python train.py --model="sound classifier" --label_smoothing=0.1 --init="orthogonal" --learning_rate=0.017 --nesterov=true --max_steps=11200 --lr_schedule="linear" --final_lr_fraction=0
Rows from block 5 of a small sound classifier, named by matrix and row number. Each number is 128 + 32 x the weight over its row's rms, rounded and kept within 0 to 255. All counts start at 0. Numbers have three digits each. After the name is the row's rms in percent of the matrix's.
After each channel's rows are labels from the 100 clips, of 14848, where the channel reaches its highest value: "responds to" is what is common among them; "loudest band" is the band of the loudest frequency at the time of the peak. Only what is clearly more common there than usual is listed. The data: synthetic speech, music and everyday sounds put through simulated rooms and audio effects. In brackets: how many of the 100.
# conv: pointwise conv (model.blocks.5.conv.weight, 192x192x1), inputs 0-95

conv.119 104:175175166148092110103197148148058126109080172138130112104171131082113150122137126094102064165073120132101171171095096089136160132086115116142064169133146128064087159166145086128093153122144111091193104154050145133110160074068110109176140127121105042117111087140100180098085122113148133189
responds to: far (72); number of effects: 0 (65); speech (52)
loudest band: 500 to 1000 Hz (65)

conv.93 095:128122174129110088157159077105067120120139122162154163108158107165121128074145116108114133156143096160124155178104085105138107131175103150102164161123160128117143192134065149126195118128103101128101158166183146191151134118141120112114141152119070142112071139099191161132050106151171118117
responds to: everyday sound (54); number of effects: 3 or more (40); chorus (31)
loudest band: 500 to 1000 Hz (41)

conv.18 101:065167110146147083147092120145134148096092099144097096144110125141149158150091128116104137139117113134146133123143160104101049100129108146162121168091119059134068133158117143114184119130073157074057088132091182110196081122179029146068106136187114117149107168082094102089113164176128126194
responds to: drums (84)
loudest band: 4000 to 8000 Hz (39)

conv.72 086:140089137087147140146106139142146109158081097160181194102189177169136160120132127116149138147139111183123137130123116106182143125107184162130127142126078078123095102100164170131138186166157107172130151171098155111142060179110154167151165103198093107117122096142119149091121103121196090167
responds to: number of effects: 0 (63); speech (61)
loudest band: 500 to 1000 Hz (39)

conv.81 095:158146133122128147115066131165124080177152120117104142082114146116150129163152180148177150167115153132100131143075148078127095187121165158125120117177181128154154153094087111092142156160120144070094149126133074136157125139102151118175119070178110124135097141079166118162121136121145179109
responds to: far (77); everyday sound (75)
loudest band: 1000 to 2000 Hz (26)

conv.175 103:131122073121117135096136195121117139170189147171148179144138109126142114154117106120062125060157129154125191195119118124189172085138137203098146150140080150098075112085122114121151171155147105152161076182178118154166083150120155178119120144087098165113118093103135128126131050078100153158
responds to: speech (93)
loudest band: 4000 to 8000 Hz (40)

conv.39 107:088101125168156144117112124120119145111136120122113116156172150091065156123134189124076155142134092148164143149152150116086111098144122148040156103098224096162065119138143133068148173144108131132127121154151116113139152119116082148096160079091146154143167142134093122171136179189126101166
responds to: reversed (33)
loudest band: 2000 to 4000 Hz (25)

conv.111 101:143181097089200091130135145110207145146178124069191154170177167116097195120137129104114096062185183131148183170114135112119099101166151117128088196147139098058096134110112106133143142152180141099134165182143105176126154101177132086089119147116172158125116127115176121093140106127165148179
responds to: everyday sound (64); number of effects: 0 (64)
loudest band: 500 to 1000 Hz (54)

conv.174 102:146124117100154126115112168136126061156153178063114075146120098128173094139140146116125182097142166118179082166172135142128122098097143119147134124152093124152110153138200143176123067150174139128152126143154153121175170171154049155122129139148139179119160169100119110080121127153121192129
responds to: drums (64); number of effects: 0 (54); dry (50)
loudest band: 4000 to 8000 Hz (32)

conv.94 105:095145146137132098143133136147127116123151137126158128104107176143168108112148158085094123149185131118106123182108062123147104129148125177085146155135195122167158147111154181145230141108115154044061132157184131179160117129161089118114164188110173157076087101122082098136072080149130129148
responds to: far (68); number of effects: 3 or more (38); ring modulation (36)
loudest band: 2000 to 4000 Hz (33)

conv.173 093:106105164130211127119207077142154112162107120124186136113161138158115109108116122144112121123185144145141131092166149141142114086153107162117121132162086124101125128071151158143096062170078074148155114130102144130174119137131168068068123114148153140116115117085132159131072114104160095111
responds to: everyday sound (81); short reverberation (64); number of effects: 3 or more (35)
loudest band: 500 to 1000 Hz (39)

conv.98 096:094134123204099089145132140107162067129149145174148122137123100114091214252147170089168123134116089100120133108137112094138166144207109133135165161111095081125153139105135158151132130130108165076135105174077123098149077166127126146219131100130120082122112168120126150164115119216156131144
responds to: bit reduction (90); everyday sound (71)
loudest band: 4000 to 8000 Hz (29)

conv.86 097:149130148138124116098135073116153097150174101141138189146170091097097122130107102152098100110202163065169175138151115147152172080127147172126206126183138083167107162130083084096130128103182163198147189088102080121159113158068142191100114136155131149142154148113081137112122116139175139152
responds to: speech (94); number of effects: 0 (57)
loudest band: 250 to 500 Hz (43)

conv.35 104:100151101135163164149154076061145122094110112156144116099139114120134143088088163170171166120139099090130143069151134091108151078155146078151104130138114150152152101095112120108095058122173194145114097200140082110180114088080099130161116141108183115192080085092122170106167152181164101084
responds to: everyday sound (73)
loudest band: 1000 to 2000 Hz (25)

conv.15 095:146125150125129174078149153136121148081055119162104125119168148127105130097102175152141084151106151108126094157123149127064157086128113169132189170139072114110147163133079153188126119118132064086125108094169098147110082114165094140107160123128202169139076100178101132154121150112082094106
responds to: speech (57); dry (44)
loudest band: 500 to 1000 Hz (42)

conv.66 099:110142129078134145085179120092165178134160136156139092117067079107123206182127143157115157151162169097119073119089092121114094126163132146079069169113099153140123124082074164210118139140112133060113150155150094134123124131203088125148149160161142096114126134130136149073126120122170077120
responds to: number of effects: 0 (62); everyday sound (60)
loudest band: 500 to 1000 Hz (44)

conv.176 099:093150196043150163135117176095154127084114132137105098182223095136121101143126137192148162164167149159122095145158133108160214138109107133111129128104125096201160176114131115111130133152138152162122062135136165123092138103110100175141128105175120129101131115098104105156135145175104112136
responds to: speech (60); dry (44)
loudest band: 4000 to 8000 Hz (28)

conv.178 100:119169092148164154086195105110123093136138106133133161133122114093122166137092160144095144141128078139118140142178087132128120137126163179080112083116092089135174196179138142171210163111141109143112165152133068126124147103126156195142166077119128169140135110129108111130140128121072111087
responds to: speech (74)
loudest band: 500 to 1000 Hz (50)

conv.121 102:142159105094136129163095133125144083121110104116199113140158159205149145119136125088102144116171145104164152154124139094103170117158124096107111148137156126127140095153126138142100208210130147122142161200182073128204179120158122122132153150185119076148124119124109140118110166119197114172
responds to: number of effects: 0 (77)
loudest band: 500 to 1000 Hz (44)

conv.158 102:099140078166152141110134106100161134128147163131105143058138151140180114140113150104087123116165166090096157192186132188131103133161137172109032094126095100129120172224176131127156212092136167095080174178140111099138121145184129160112121143190143143120146137129063148125119106146086177094
responds to: drums (52)
loudest band: 4000 to 8000 Hz (30)

conv.137 103:102150200121126118148090075137080130149150123097102186138120147119121143142170227117098163136107119068169128131097130117152158189140151113164147120140194134107169118151145156162150172135132201108142157093094100119117101132091121122127120110141128092130151150023147170150180168154074127084
responds to: everyday sound (86)
loudest band: 1000 to 2000 Hz (29)

conv.152 089:113152119127144202075195145140108158085120075162111123137115126090144134094156172128096174087202129163132109137153149097138144146131169236143186107106119106109122124125084132152115170186112121159108095113105078140109145119152161182110180096121196117104160068165116140149127109092157115123
responds to: speech (92)
loudest band: 250 to 500 Hz (44)

conv.19 099:142124131137155133103109121143112105107120117165171193086136091143129177121108179135079139105195115127202170180171141103121073095123151121137142109090166094111123136114120140113120136127152077084049199098102122123117167143118144118198125152130109108096174092109113152086151125104100154129
responds to: speech (72)
loudest band: 500 to 1000 Hz (37)

conv.80 101:115118123143121105123087124107129151107169149222151065118116126116123156142151105123087165194125121119071194154097198083121089123147135128106161154164114156085138135138155115120172091060107118117116127167095132143098146156151094095253098133099131075137086095063135135116037173172143124112
responds to: bit reduction (88); everyday sound (52)
loudest band: 4000 to 8000 Hz (26)

conv.106 101:132150126069147124104112093078119084124101174149121111117176149160108148086115147146111166143157142125103135125126176099165107114146116147087098166122120115119149194176148106151136079090113087077113118163103137133107113148113119146107069161137123174172102094133143131225173100183150125122
responds to: everyday sound (70); number of effects: 3 or more (48); tremolo (45)
loudest band: 1000 to 2000 Hz (35); 2000 to 4000 Hz (28)

conv.103 092:139058178080148145131106143131168068131135144136134109091123090148112104163094152151149230142176091093130116143158143092182107143095116140096166189101097152097192105126097126093089098157124117150048106103117131082098139167077179104118137175090123144095112138152101137143168081058121140138
responds to: everyday sound (91); number of effects: 3 or more (43); dropouts (41)
loudest band: 1000 to 2000 Hz (25)

conv.90 099:102124156142121106111159064172136134153097147153148134125133083183111158129136162182127147169132133115162172131124082117161175178092102137125180148099133157144054124109149121125188156168094138133139112105109088100115214136073108112130133134121101130115158148097134094181173104131150173087
responds to: everyday sound (75); far (73)
loudest band: 1000 to 2000 Hz (28)